From a checkpoint of a small sound classifier.
Model: log mel input, arch mlp_mixer, norm layernorm_no_bias, patch size [8, 8], layers 12.
Rows from block 6 of a small sound classifier, named by matrix and row number. Rows with one number belong to one neuron. Each number is 128 + 24 x the weight over its row's rms, rounded and kept within 0 to 255. All counts start at 0. Numbers have three digits each.
After each neuron's rows are labels from the 100 clips, of 14848, where the neuron reaches its highest value: "top examples" is what is common among them. Only what is clearly more common there than usual is listed. The data: simulated sounds of rotating machines with and without faults. In brackets: how many of the 100, against the usual share in percent.
# fc1: MLP up (model.blocks.6.mlp.fc1.weight, 768x128), inputs 0-127
# fc2: MLP down (model.blocks.6.mlp.fc2.weight, 128x768, transposed), outputs 0-127

fc1.89:131162121169134147170140134162092127143171118160132118146159117152105155193138144151159088161129173132101115109143115098140126108109112114123091129105117108133129130100112084136088121130157125103165161159093163129101143152120137138121127138132143120157191097126147113086152099094134155110153110140142135109091134142162124115131137155124103140108137119160103091182107086127125125094144
fc2.89:164133132096081120086153131139092140121148143109119131178128155098126143078105147111131147086118094106095122144115163138087142122180139135121124109133081110097131127141114179135100146099137124138135135112105129126102139122133110152118126104151154130116120117124157180120111113152169072133165147144087099123198146095131128138143152119096118138113137132103138155076149125157117159158131
top examples: fan (30 vs 12.7)

fc1.128:136092170082144137110110115116195132095143105187103146164133103124137099124144106148154163124142108116116133143136161131117116138137149078089124110155117173130114121164136116131093139125106076092135136144138110144124166130122129091106109125139119124104148180180125096148137126159155070151124114137119093162127131143137098116093111157113144112117164107137079138147152112110121131149110
fc2.128:141137107153075123104126139122139117140125180096210119089103129090130151123141168130130105147132147129180140113174141139121179147108124146129082147109098116139127126127108136106105133166147075113102125115125170125124117128179100130152149117132155115159137102092109157135101156115122117123109125132124157133128125179120129131104120105136156158141154129167174122123091084131124115142084
top examples: pump (31 vs 13.1)

fc1.161:169102165083111101097150131111127157127124125154083098169154110120089178172162129136104115115153144124154111124159114155146165101124095113131141150109142124162152144123116126124128110131095086123141131125118159099169087115106154139130116131130133140137135150154088142126135121092115106131091142145158146154139143174149121127166134074125126138166175145137107164075155093146123128164143
fc2.161:153105136130137108137163132140149123162093118070146141134129173149149156176106135133135139140141125136114161098124107134122130137162166114098129099131093133139124148101140138177139112139125186144174084119158089123124084119095093132129152125151103078124121130105137145133125155102179140159161124092081121098113149109129138141148146151106142165118135102120143147164130140093097166130083
top examples: state: normal (83 vs 45.2); text has "fault" (83 vs 45.2)

fc1.742:070155104160158140118114127087143109132112125129071099149128122130176122144118136146125057138111153149159155149092132076138116127112126127116134151147075110132158165121129147136158162124125138112161127162140120145108130158121147124140143092078151162121136152154139101157120162147140131128094125113146099149155147130127127124101127143085183132142088146082110137115122152138091141088106
fc2.742:127118098116136157142135163099146127096133152096140135145145145152153152127120114100132138137152114156138169052107103087163090135118101144133117120117137119120105118144081193167128139165189125124127134092136135128103148139148117142126153117107136081141136110072156104122189052141106109131110100127127128154114169128128113106153141138113147123137126142101132119141118149100145146117111
top examples: electric motor (40 vs 12.4)

fc1.655:164141136160109092153128157146166120129116128114120116153197150114153115112120148121085127155173126177101137138135155111116119120148131140092077111108088124152157102147084161117132107144121148139142166136126104145087103141148154103083094123116113128135107097110100108117134165132104105125079165124159145164158120064156134138157131133145137109114114119118136126097175124106151113126131
fc2.655:120111122102110132098137136158151132117143146134196123095117120164128082133136126116105096110065097132103127124145137117106117120154085180091113146138101106108108167092080092093125123134132128145159090146147179143166126113125129119115090132183116126115130177118140148133130072076136133152148131098105114114112126106175119113108137114144112143114107104143127170130122139121128133110155
top examples: piston engine (71 vs 12.7)

fc1.616:137106137113126106105121160144139126087155123139091154163150118106161143145108094099082167129112157131101103145116105134106147133153125105124100127122115137116083117125150101063111127119157144124111118139117122123179100133127143133166111127164100148083107186134145114116123128125130145127133114173177139122127116161139114128138120112165095150116161131137121102145177047113092091153142
fc2.616:115118122148099148164156144118100146121119164086106143110119133141160159101145165141145137089128122138159132080097163117118132155140155142139123133143165124116121152147132139125142175148090125089157122098118137158130103117124106112142123131131109074187152128123093134118144114100178138100135141108087106152137170058116137136142112105079135150115073107129122168134101138165140135108107
top examples: compressor (37 vs 12)

fc1.287:149128155144160120121163124107117114112125168137111156155118137098124121104144130118111130146124097146092104096081096090148129126167110113122081105106149122101125142097126120116139140141184078124131114153160115127127157146117128133138099147126121121111116092131162116130150128137134110121097093102137144111139064160100191131134168162106159047111149121136093124114133121135153087149093
fc2.287:128148143108146119166140092130086135089105058131158132137127142157111167138086128139119119158190188100118107101088151145105112132132102140155089177137135137123147158111123134174155132147107137159142144101136144093132120147181142116117121103101112127155127138094169158119128131126130139131157124123122140110091172098171102155091126140095146133118133111111165136142151110152118147120129
top examples: speed change: steady (72 vs 32.8); gearbox (34 vs 12.2)

fc1.221:136123150160079125123108174168153093096113156152113101081150127128107108143151125159145085128128094141127112118132155147138118117135111134101096116128144129104127126119137143139125087076150136130150119135096127129155147135105130179164091156093115145156134087159110118087099155112125175131128162129143124156162114096136126152075147137156163151089132136146099096138152116175151093124151
fc2.221:116122174120123153139161141120097120076092115110157125138108138139094135144114125079167149125128136104105095113110141136092163128143131149110126146121117080123115126148090152104145110114140089138174057113148145133115131148147091117139113101146164116143100104124132111145136153063194146125157116122126112135185112134128082111126112133126142158132147132101131113132091177101129113117095
top examples: pump (47 vs 13.1)

fc1.681:115110125121109108126116071092156128136122155115132155087104127094158192067139101117087116152127132108141152175142120129161115113146154145154125132124127141164171137139106141124134107127150152152117115137124144103102127117091169146080142126152121095158118128104160108153119130149166105100147142110118143153131138112101087121128135097117151102142135080113177092118100176144139129172147
fc2.681:118134098126164125167095146163102113151139110153114145147141114148145071156124124087139124133150094079124154063121137129125127155117131133108174136150138130106108103073129144135105116133092118099159069101106074134161073173114131123137140104104135143180102132127115140123117088109108102140128150118109101152110142146128147132129123100092133094116129115141126154097141120100101114156104
top examples: turbine (38 vs 12.4)

fc1.14:158155123143121084129139144111181112148137100116153088126131133122060085184127116151168121119124160171121097139108151113127134154131110147118092114113160104122151128147119119119119121088166127111158156110153114118122165145168083137101131125193101091142145184121075121138135110132144141123114115099144125160126157153117131155103147138147142146108132144131173124090114120137153115106108
fc2.14:138144122141068088117161151158158120111141085135129154140158113162121166103158141113097129125118090126117090081191138130134154139178146102103156132151101102128156117132096159137115142102119118132169080130099137117151136121069109098123120152135152170129119119138141153141130109090145118167132135136141134110114110111163133114130144103143135114131153095102128144172117181163145145158147
top examples: pump (35 vs 13.1); thin (high-pass) (30 vs 12.2)

fc1.559:115117118120113117153097102122103107160125179131135135135113146109136118157163138132135152173148137124165107139147143122182140131127117149154142111111106106133121106103184110136137143122175126157080125128128074148102177094126116118126093154112095163072133133112150118119092123084154138159117056118177115090083127112117131130125167109128129110163111135143118110123094152121146118102132
fc2.559:133131169121138144148104125100145151132131126148147111117126141117115115156108103107118046112126086157120148086179164138088147115096092115140143157098163138135113142130136141110140105138126163063182119168114122128142145095136094130109134150131082115172125132132093148114111096115111089137154125133111132162145123118169088126144108145082156122116159118121146146130098085119152147111132
top examples: conveyor (51 vs 12.5); clipping (26 vs 8); text has "clipped" (26 vs 8)

fc1.448:158157166110141094142126111112151107125155175089165125122124145117098130154104127173132127121120146189131094146116148141132127148123091135062160120116119113145125127083124164122112091108145114125136180131140120101152165093131112177098124096124151108156178177140086148154143116135116152133171140121114111145145128136168132149129149116109173133106148131148163116162137166142136122138110
fc2.448:133117136126135130112155159151171146091110126155096135118183113161126172161174135133116131164125135116125121083143122134144130135144140131121143147143092111126132126100130169140112089118142092123141133136134144138154148183079128149164110149144131106140136134094147163150095162097212145158138151131141140123064152142163127105110131145166121160122158138085101140122109131136145150120093
top examples: fan (99 vs 12.7); state: normal (86 vs 45.2); text has "fault" (86 vs 45.2)

fc1.72:126109155101094113099144141116092143203100136162108166119159138114127145123153116140160110129173093155115133132128103163121127156132168159129134132120178120097161148132110163100126125113125070112138160120113124099137131137142133159118129125098093105075165138146118112168120125177137124134119119117121095116128148145142118140115135146102141059147133107139129137082116119060154132148132
fc2.72:095140072162114127161140086138120130082140108119121084170092095126097138150112122122145148156137121120118137139119104130119110159125138139118085122113119161155088133119151139186107118148156137105088092116119149143056140142118129155116146073117123115169137154085130138122125190126101121142103084111112131117106149099111130114151090111166116118132132126143133127172112101104137138105105
top examples: speed: fast (61 vs 33.7); fan (48 vs 12.7); pump (40 vs 13.1)

fc1.274:151156146087174094094100131109104081117142161134139125135150100114125118132093146167102172141164127117144134156154140147123105089163133146130142112101110117119164131139124151126088167126098167098130120143148154103157139136129073129126113140128135115127108132096149153132134110113087136155166154172147123150098137122167158130157157103106116116068109151138146116156071131100169120122113
fc2.274:104118132085124140109119156131079151148159106099123111136148135157125130120165149130115122119113110107136158185121142131126129114118125170110088090118156113118104100143138115154166130123129084140126150106141111158116151144106213128146177128144123087098147128127148099147155107097184172104115114121095114091149146100099130122146146104085106136140148136098129162141130151143107177136121
top examples: piston engine (35 vs 12.7)

fc1.604:148132087152115101123120141102148114112127068135109142129135142128119147113104153168154136135145078160108133162125115114182137086133131143145157111164103102160092096095119090111154120145144142097140132138150125112145125123117129084101098157125124189087116161166148159140152157136106126161089114141112133102080103124118132172109144161124136165158108135152131129100089114140132159104147
fc2.604:126100145132163174133128092149126135145102175115139137118095157124144141140144118129112125144129096093153156142157150128103072155154177113094130109105136130144150135129111168149104110136128149122118108101142097121154147152152140178146139163136138066138095135146125115113126088126223107107130107122159130132175104131176120159127083116161102147129114113118127105131139118147106133131110
top examples: speed: fast (64 vs 33.7); turbine (47 vs 12.4); gearbox (29 vs 12.2)

fc1.240:152140111127117147113152126083161160165086127170099147135146147120145133138169155135110167118150125124144165131160095138121093128082148187106133180133146116110150144168137100078102144133161147142161154108116092144135122160115144102082071119136134108107164141106118118141136134130128137117152138147147126144114139153110122136135090140078112125106099137086165140135108129123171113139169
fc2.240:141182125112145100141118152132144142113208110125107138143113110138088117165142123151161130138139106179107136103133097116099143153104126137153085146129161127114052101094158128153159127130138121136151075092135173138133136105170098127128172134127136108146131173093136125164144101118147114121133107101117114131078146115110129138158132148165108125149132111130117101104156147137136141091125
top examples: compressor (34 vs 12); muffled (low-pass) (32 vs 12.3)

fc1.620:111086125147151154153157075121129120108093132138158117121080133149136158172132111099139157157161119153109155153139140130127165061181129107141126119098132136145118119116138083133153160178120145124109134124126118115126125130139103084168105149099159113156156145155156114095121126149086101088124139130112111126171141103161096128140148147099142097146135113186103137122106150103138104139140
fc2.620:135093124161165101104119127099194114171152137093111148089157095080124129102140163154110110130120161132133139141088121141167155158077127158100161100119108108118134147140081122103088130117136125098124131147122141169123118128107131141120139130086106145144164088093103154125127164131179122124124125175114138140112113142144140119103133113151096131118127133073131098155098111152123126146162
top examples: conveyor (42 vs 12.5)

fc1.144:088121153109127124143133142106122108123143097136122141143117114116165108128142086120109134078151092123149159147131104191119122107171141072084129132106109094116183120149140114135095149134149062129133127153091146161083133142145099125151136164126135149153107125154116126134115119124136080140136151151124097151093138158111118109168163119125136155076143152106135124080142137129158117132167
fc2.144:112151146125126154147121099154143133118156145133130153158149081133119143114125134142151163142140159139137117135160109130113090148171114114138128133092081115083114156125150172130114164163147156100106118095144120106195099157113114108109066135136089112140138177133123112114106129117168137102115124072128121150166160151118157121076167105102118125107141125132136146108098135108144160114091
top examples: speed change: steady (60 vs 32.8)

fc1.359:107151112087141141168140079136117106158128143105109122105137116096145137158134134130134110138090092178076122158108135121126150150156108127086154118124124126106128145115124131118124106073138167161151149113138126085118124150116125202135120135104149133154161130178126116117154144131102131114142136140109125119117118147148154169125113134123161100103138150124151139156147125213180151169123
fc2.359:154155116135169108143160172153131137093120145149114121105156134161100097159088117158149128159142135100141169140097105116132137090135121156113138124101153085147113153148156175112104136128100150155140107163164142077133120117095107145126116119136176078136124146126118148122132119105163142184119122133149136131129158111146116115075136167154120132115144165123144165116069178127120133133111
top examples: fan (51 vs 12.7); pump (32 vs 13.1)

fc1.347:137158099104087124139150107145134132125110184139079114113134121084144082149122119146109090101153128108099145159117168133135147143125122124113114146122109135147119210135108152130097091106129176137158118175092128115149177116111172145104090111130125127103128103141129162107129132102080090127120161160122144140103181125160129088117136115115150134113153135117134149112130130145157122162118
fc2.347:118126146122129078150149157113159121148165123135138097166139113113135119099104144139141117131107104122104087097101090086086158153160148114136162142108116139140185150117129137132105144124135080076161090137097130111094118159113080129095118122123131125141127125104135099128150088116115176118182142129109137118171168125140123104147156182116141139133103106165117136145090126148156163119129
top examples: pump (45 vs 13.1)

fc1.152:154150124118108137133125095112134142085106143128109122117132116138160132157163147130157147113102096134112141127066119139130111121139126096119113086124138138148137094151125090171159107131109108156157124166158112116120169160159083135137106156121123125137101109113163106100157178102146102117139145119138094131156078153077174119139132188138163108088109153145126124124121107145181095148119
fc2.152:121116162081130139141087119153108126100124088152149107112148126174138129133123151115139096143169158109131122089149143147096081160141036166156132141103163141122165135136118108119145120125121150114173124076163162139161107159161129126105090103099098127152126126106172114127117153138127161118171078161115128129142132116132112166109134133116130134130110122140138119118147139117132125099166
top examples: speed: fast (61 vs 33.7); compressor (34 vs 12)

fc1.206:117128140163172167099068145111146140115144141119065151119138165147136107127151127118135120128139136123130093158139104090123160105141104158139116161136135151164116110135135138139146160138125121104091126122118156138180148169119116109078126114131134123137196159160128125094128148096133141087159136136102127133165158178109124073126109139128140111132112139073159099098097101133137131103140
fc2.206:116150103111130135188109090166166134121138097077143135123107095129136137080135148118121141102101137141079147129125131146117148137118114128124151123124144104174133161122128139167143140150184132115155111094131138154110184109141112089158126142129122102150152071091153168134152129147089121143129103149165088131130120098100131145141127194146139132151135130180128136169161135126126143128126
top examples: piston engine (45 vs 12.7)

fc1.505:092119125144106134095081137116084159140146135113164151068126182090137130118124129118109165112108123138130163134143159109141101135139153119095083147104141113126134120127090107126124135158163097096150094143123122149113099151144124133135108110122116114129124174141167163124083095135131164120151158118116128092154141160112123114142103148188161160147119117146136142136077158123106131156187
fc2.505:173167110105176085176118129140135135123097113161115106143100103118157115117189123118112146132120130135110140150123122119125129114133122141144152156155121145168168141098190142123114107132062138171133171121157105137114140145094134157148170152120149155145127111157107119137158176116088090110149127113113100148091080092165134133103135134094116128144137128101122131122113152099124107136121
top examples: state: normal (71 vs 45.2); text has "fault" (71 vs 45.2); fan (56 vs 12.7)

fc1.680:189110105105118145125120129113157137127108144126162112091146132107127144139154120119121126106154115186142149170154127146166122123115129081117118072102122115155167121119121137153181153137139120116090131116168134166098119157145130109132088124096100112157141126133189083095128169141153079125127111163134142127113086127138111127124139107073169133098106146148126136122081142114138112129111
fc2.680:114149101127113117106149162128090122123118072088114101115141089136108098105122152129144155110140133088162133128148151130161159122103126133112105097134175140160117128123121133128114136099066120140085150132168149089102134101134132132182100081090125148173138134124156122125160123123117155133141081109129138143130109135131147191126131139079131142119191152144147114131150084131124096132128
top examples: speed change: steady (84 vs 32.8); turbine (32 vs 12.4)

fc1.474:159119146145088097141119100080151092147145166093093107120129128129117166119102173153084143165096167144119104128093092161127142104139105135150121153153049153100168118115112121148157127095128134106136128133144137130148146127085135150132071102132132109132087118139161162135116089138119128115123104146109161104122160085142144163132108147111152125119156144136107101131140132138130093103116
fc2.474:135098129135137123150092114134151148110154091142163099136127101188107135084115117132125113136131096137109129122123189092108111154151112123106109144136117087116102112144112177160170163168168108122137126112135097128148169156107098091146145146145130134133162096121126107135163129101175172165139160138116106152078139105152146099114133120093155141126157124109128173100107129098118143125107
top examples: state: normal (73 vs 45.2); text has "fault" (73 vs 45.2); turbine (39 vs 12.4)

fc1.158:112140188150101124148125143116112084146148130140094137109124111139124088126142093190099136110137169134140147138111072152117126118110148095137124155125090139127160118117132081080125164125145149136129100179141128148108130165110122122139107098149145127141139110160159183108114118077131075118134098125129121142089132147133107128116149149151108100130154110120092102105174124120156127135073
fc2.158:067136144108110147132144094154108120158125121133156113163163130124105175120073150121154073104117113143139154105160133134120129116155087105107107131138118137039115137106116149120135150125145108097160117119093140090133135130165138118112111135157122126146129128108074113183159158115172118168126138131123100140181151102116123136147142142081169122119129129096108146124123115121126134149119
top examples: speed change: steady (60 vs 32.8); gearbox (32 vs 12.2); electric motor (29 vs 12.4)

fc1.461:110147144140109100148115116139133131140108171111109120095129151144090089160153115174079157170143086134093153138093146180136121157128066111128120131115163127125128116086112138101122110109114168158139152136119129123130127090125124159151071096089161148180155154150166103164133158130141135128119095125093127118148128110107137119140115133134154128145142120115144117143178135139106158166107
fc2.461:161126134136120116136111101099131108119107137157113172127129078147081108146122133131151096171131143141106110138106134123099174163123127111098148068147150149168127138132146145120154151112126115181126154136154144144123168165094115143109103101164115135132132098056109092141144109121142115162125143129110100161097163149140158119093121120122142102123162185132112125120144178104123137163125
top examples: fan (74 vs 12.7)

fc1.416:137129112139074098082133154176133122151120138134128094138114142138170176098155140083103126101148146149132123117100155119121122114083175118113122171081158108130143102084119091117138127165130083123114162137118138105134153116110119107108121125121093176140196109118116126129076182136134159145124134130093139120136131154119124147141091121143133109091106129151143140141172094121115125132122
fc2.416:070141136124150141138142117110121112121100123113100138122148102099132130132119124151162129131105151161097146126113153099120159144126104114150072088123164124115104144152160082151156121106124119120135124135128088111104142161121162128127106130123177111124098155121110149110171130074118097073134131077105135152143140117090170103206144131135131167139167100112133167127096153131132120112117
top examples: compressor (29 vs 12)

fc1.533:101121130099125123105146114098171133129141180123099110172166097156120106111094113117096084108098132199128143111126110133146164127107151108101120108112132130114171099096138089156095137149140107138113105131105152120110156143118126151115097122145183113174131158136134159125167132160113107141156128138109193148121101116139161129149125110130154136139143080146145088119118123119107162114101
fc2.533:124139111147122119132128175130114108164116064155126112128169100133129130117104098087096131136168129106161089134114165118120131179150085160120085125103159103125120158130113140112158135128138122100107109110115132124107137084109089107185152110149140092177130121124162092120111082106124113137090100170176133160161163113116136134116129163124156153137112126100143111135108137125127120155110
top examples: electric motor (35 vs 12.4)

fc1.687:132177196134117123140130150138088221101144098112105134101175172105117114107133137112184100149145112155132150112119132160129136128116104137085132119137151101125129135120174091093151152148155068117132120126130134126158124144141136094106120129137128171125116134158135132118144141123131119134129145118108130150070136130153147129150136143128150111086144129135126119070117142125115077106107
fc2.687:137114089124160156132144101137102158117124118189143132226105105109134148141139125132139137119147134121135119143103142123109102168140156121103153144116112180115095128150112129136119069151105159114124114090137126142150135128090102113172159174155145110151121117140118182151114153102116154119119124105115111106108112105087153115163154113167160097119118110112110140160121125109156153126156
top examples: compressor (62 vs 12)

fc1.766:154127119112152099180130087104099126112120121131135126121161069153140155165159120094136081173117122158095125154092115130120135106128145119119130125138162143121141122110143109154165131111170141079145106101158089148097135148174104125114124156157075118097109091130138121114132108127116099123134162153109116132139063157118122102119161146174145130117127146103144130098171107125135086145125
fc2.766:121098143111089107145090107137115154131153116129122107115114159154119138119118134156091099129128157127127144090154121148125103130134110112122113138121138130090091151145068120157152130112120130147172164068143106103133112114132121082088083076108103075112139087107148175134112126104146118112146136135138125121064118083144110138156154075104147138128125111140126163146121102113164106119106
top examples: compressor (51 vs 12)

fc1.305:104214123135104108155104159103102146122086108126086168110091093085126111120143123128125131139114101096103123146126137128096134130094130143139116131175126153152154098122142131113152137179137157112123100138127160129126127106120167124140158139131162125090090112139170163146138198127074149140108126154134157106114120146157132102130146159145097137142132132145118121163173114147133109103132
fc2.305:165135136135151105122092108123170151151129131109121129143141129131174108186142147107131143164136144142099114116137121156169116144144160088144097118086074112141150125126119134122108079136132152140117128122176148122165111065114118080159132116118120120117167119168088157141089062137190107137130123151141151134133141115136151141123145162170119149122109092106145104129135110147131124125104
top examples: speed: fast (60 vs 33.7); turbine (45 vs 12.4)

fc1.125:171135127091154134138125144095153140118118173140154137126144154104122182126104099138132154123145086101134176143137098119101112153104098147117111111099170105124112111125115135073120141146134132175121110110129102113122156176121151121113097154162131161136112155154078160156152124152138079122113117101108123141133130151131183123124096114115091135115132114127124157087167172117114092092151
fc2.125:143139135123085093139151114087148128112122130121149123155128085131121122167139137141152147142121165139130127099093109173126103094117141115193099111105130150155098118107162148126156139139140173132179087094067155135142140107152136101116161129131126075145123123117124085136161082076104107127174106140161091101143126112137117138143157130141088101157151138127127104135133127127116143148102
top examples: piston engine (40 vs 12.7); electric motor (35 vs 12.4)

fc1.356:110104103129137080151095104078177149144145150151161096127089129100117147154120123146160166123112113147119129160134139112146118118141133131163087130119107117122108165162138161098087090122114178109126135127145105127150132127151136172125088111129124095119112062111110157127120134138085083146161160176122138130145138100139139131120129141156134154117095148154153103095121138121125151147070
fc2.356:132150150127175126095139103168149153138142120111131107106174158169128142121132125134121090148113108160124124151113143139161096144159104181120188126137134175117147088121120103141121129135168065143134158109099153148107110120079114090171162137102129137144167149134149120128128123133181168118094077143161148144151152131103143102139132126095124155120115133124169121118099139118130136112145
top examples: piston engine (70 vs 12.7); muffled (low-pass) (34 vs 12.3)

fc1.482:145097140151106140092128143158147146094151143097128116141125160093114132135113146109146130112121137126188112138156089105154125133105162128137111177139129094098173121124127118115149154142128147079127177158128107172100136143120143146126156152102118098137119138150154065146137123127131111106165159060161088099114138138136109133136102138101073116095104147166111143102145148150129144131093
fc2.482:113115126082131123164129111156101099120102120110137123098103144140126148073109117120143150129125060138115122110149116080127133156093140142173133129140172164142119133088113111079088149168119145095101120102138094157126129151130171156121112153114111106129098148129099137117149122102144132107096126121084076163130129146110140102124137101110077141139137172173166119135141097111116141154119
top examples: electric motor (83 vs 12.4)

fc1.272:131120133128106110122176109100154149092129123107095171143147170135128116105131116108078136102144141107124129129137111125116083078102104184118123160153128147110148134140095148150127111142146125147120173171089103117138083159110159082102111144157100090119125132115144125143133144087067150123162114151078124126075143128110122156151136136123099100123107127101148148093121144169139125133122
fc2.272:161103118133088125140143069148137159166130117117098104157115124125134123155162155156172126116124138132091178109160095113083139121126140136172129130131114095134099139117154120110124129101105141145152073108129150110148151110101087091128139088107139120165121163075142127143141103078143070126127127113158121150133138090105159133147137178175110112119108133140139138148102146153118108143118
top examples: turbine (36 vs 12.4); gearbox (35 vs 12.2)

fc1.50:159126114147099157113087156161160106100107117131113071102161148119115092122105119136160118132125147145122133122139138153143145123152140118100161121096140123155132113077156146127101088138093093096103161109120109126132133118123170181123035155105115138133107121121104110118100136094142188146141115116138125135122125082113083122129143129150104107089132139110079121099121130133160122128127
fc2.50:161134137152159122129122146126114142085102101136168141152115139122125114151170104097159091115099153111136108086099129126094160130144086114125137166101126119106092129121150158134145093098133101137135103139125154091159117097115104100173150092152191114108122103143120135164152143106184113138148106123179117134103103135189137111137131082141146137128159092115116117134159117139104146123109
top examples: compressor (48 vs 12)

fc1.141:118088128121089140132115149122172105117156158164137158142100125106128124152155087119076117140165148127113156151113163143099088122103135092135122172131114125119107122131119144130146150116129127097117131120069074139161165141089098114117145131132124132155147170134123157141098112144108135128100113136124115156143128147209095111092149157109137096149148135116110103165164145172143102118116
fc2.141:166118147193157112139128125118104140124118149068115103176148094123130153156161145136118130161168099096152121097108140118133160116101128105109121134129116172138127143152178128127108086123117091137135164172160156136093128129144100147113091142107156137163122110131162108127128090149128144136145120132125121144135104159176113087108134096152145117135115177130159125170088081115142143133138
top examples: pump (49 vs 13.1)

fc1.580:143142113125147119140131099142147133109135160114108118120148153115131139124161149158141109157136097080202132133155129113116174126101117162149134118141094130148124114099099130142128095154062171116107150158106163088119142143123128075095165137126139107133154130124132115108152099141108102092109169118140143128129182128141099164145068165152167176106098109126111126107136136126115126142120
fc2.580:123097092168128131129133128146103108117114109114139110131189123105146173122110130129102149158116163130160072093128142140114136099128159139120122150116088148137153161113077089108102143139166099116144163059128186097132117115163105100105088150106130116158134120155139115096117122137172109150142146133150098125172114123096093155144131151103133139150132109101133137166139146102120133116111
top examples: speed: fast (72 vs 33.7); clipping (29 vs 8); text has "clipped" (29 vs 8)

fc1.465:074124123139135120138143109096197135150146154174127157083123140144101153141102122155141122132111162108130117136171118124139160126152104133121100160084129085128125105133118080090151140121139155091112163169119146147124166090167133141097130113135105154103138121119137121108162168074105100145122140112123141126139088153141125140165113172165144150091116138134154165115144103123136150108120
fc2.465:136163121106136126155126158109084112152144126105125116148117142094166110142127108146113116120164113113114120126176110157166129113136148135140142141116146135136154171131089110112160150139124145087166077132094140116119148109110130102137124104138080091115136121118138112113145105113157090135173167141122129148169160091155092089139139131101100081125158167137144110114145162092125070179110
top examples: piston engine (34 vs 12.7)

fc1.688:140155143147139085125139116155186145112128130092096097099120130103108127152121114153122175110129080124147124114139122164160122094106115147137135107144099110104192132106119118115153134090175103116127149141168139122179110078148130119118077139153119119181115145109143136124148128098161111129137063127152152126139155138123094130106139141147103133101146156137144131086145098149161098151131
fc2.688:108131141120110131164113168163124117128128110137118162147161108123086146178126146088119119154165143117127117100115173102118120122172110115095156112132126154131130158124114146172116120138108161146179066152116128129118096128096116097131133119117132128152146090107134121108089159120153126110157157118128091142104142114162145134142146162134178116116164137114154123147106190157116177109174
top examples: conveyor (96 vs 12.5); state: normal (83 vs 45.2); text has "fault" (83 vs 45.2)

fc1.451:137134125144098082185157134124117119129134112097091101137116119124094144097133096151100168128158152115124106173125125137152097133100131128130144136129117117139121115117144099140099141141129146121128154181147111101178141098116107074092078114121147125152083111140169107157154160075131132101119145134115155114074096100124138141161124128154139106115118131122096164089119082092160136132111
fc2.451:122126147103118126165123104115154139119158115129135108160149139137192130133112155108134083131114083110142151081129125128121113124156118093120122110142133106109146117137076113177155130095150112112087074119137172131163119124119152128151162115126142152093108138122131107104107071125189120150141143145168104146198118136148123163155085145128123128113117104147164101134170140126111133131115
top examples: pump (70 vs 13.1)

fc1.733:119155128116173103173162131139141096116154107107113105151137143092121086144118147151127115146121089167134168134133122118124081151149102140142146114101102079130115129126159127099126162117149126154080127156102135128105097135109104170138105133126124143102145097131148129117155199130081166128145086138109117117132130140118127155142137143127138135149128053167158114085134123143086133168140
fc2.733:156152105158167132158118097156102133156101150181159135137137133153146161104131131142124159119082116111098119141098157105083139125110136139096126105134117134149118131135113119103136126132078135153151178084128102120175177113124141098110154123185160134157112156135116134110116073089169108089104115112098127155132100110152113152130122116119115069116112149109111137112158143120098131141127
top examples: speed: fast (61 vs 33.7)

fc1.600:165128156140139097118136146144161079098152146133125082166120159117135135157142144158116141142141096097136147111127084136148150115158150141152116124124097126126181076107118127153130104147118126135117150093119118135143070120098145144112088131170109161169137123152122145067108167106131135126138071144173139148107140134128132097111126139171115103055148145132136129116141154146142119111117
fc2.600:106134139153139114124130136133128135145099071103152108094096138155112123140156147128136104124174144086132083114166174163096169140113079130115147124114155108123064150167109139147127151152144125127139092138116127092106115120129114123163124119146161101112130067143124145172133113087198149143140125138156114169126128129162123144146132164123157158133173118118136139125105127125125169130137
top examples: fan (33 vs 12.7)

fc1.724:070077169160140126076121123135150116124113129113125119098170102078101092102147131153146114094122142050103136139142123122155108163161132098105145172143141114150161101102133112103124081158159106138135122136094113156080129140127128139137130156157147110138108171117117108143147134136133100141133125113177132137108113161135122082141128133140119155127138156150117133124138093086150152150116
fc2.724:105148145142136103087121131123141135153161084093116097133144058134129149103087185182134153158142147110146121123147131123107107110168112151151076157131086127131120121141151149098128125152111123133088127117145132135122099133160118092148097154129128116129130110147080135142122153148104149095096124101109065123150117127177096119083131143117146127109134123171156135141141109091140152097132
top examples: speed change: steady (89 vs 32.8); turbine (35 vs 12.4); gearbox (29 vs 12.2)

fc1.378:097114102110102100110123130136120098156132104139076127124113127127122100146128118136143132100144108105116158131117161144162157126112200110138146128123077124144139127106103093118112101105152132107152149109166139095114113108116131147103091158149125104141105085104172155126134116135149095080102151112114126111074157109106162073154111100151138131183122122137080159137156114153138158117156
fc2.378:139121152118122167153090110198147091139102124149184146099077144127142137101143106117127094091149116117142128096137105122106106110143104130086141145113152104113122145128113122161155099137105130110133099105180115151144151144138134128130180138090142155106139166168085140118112131106084144110130094140136118145155115122161106147066106112152113171120112130129147093105131162120127138123096
top examples: piston engine (35 vs 12.7)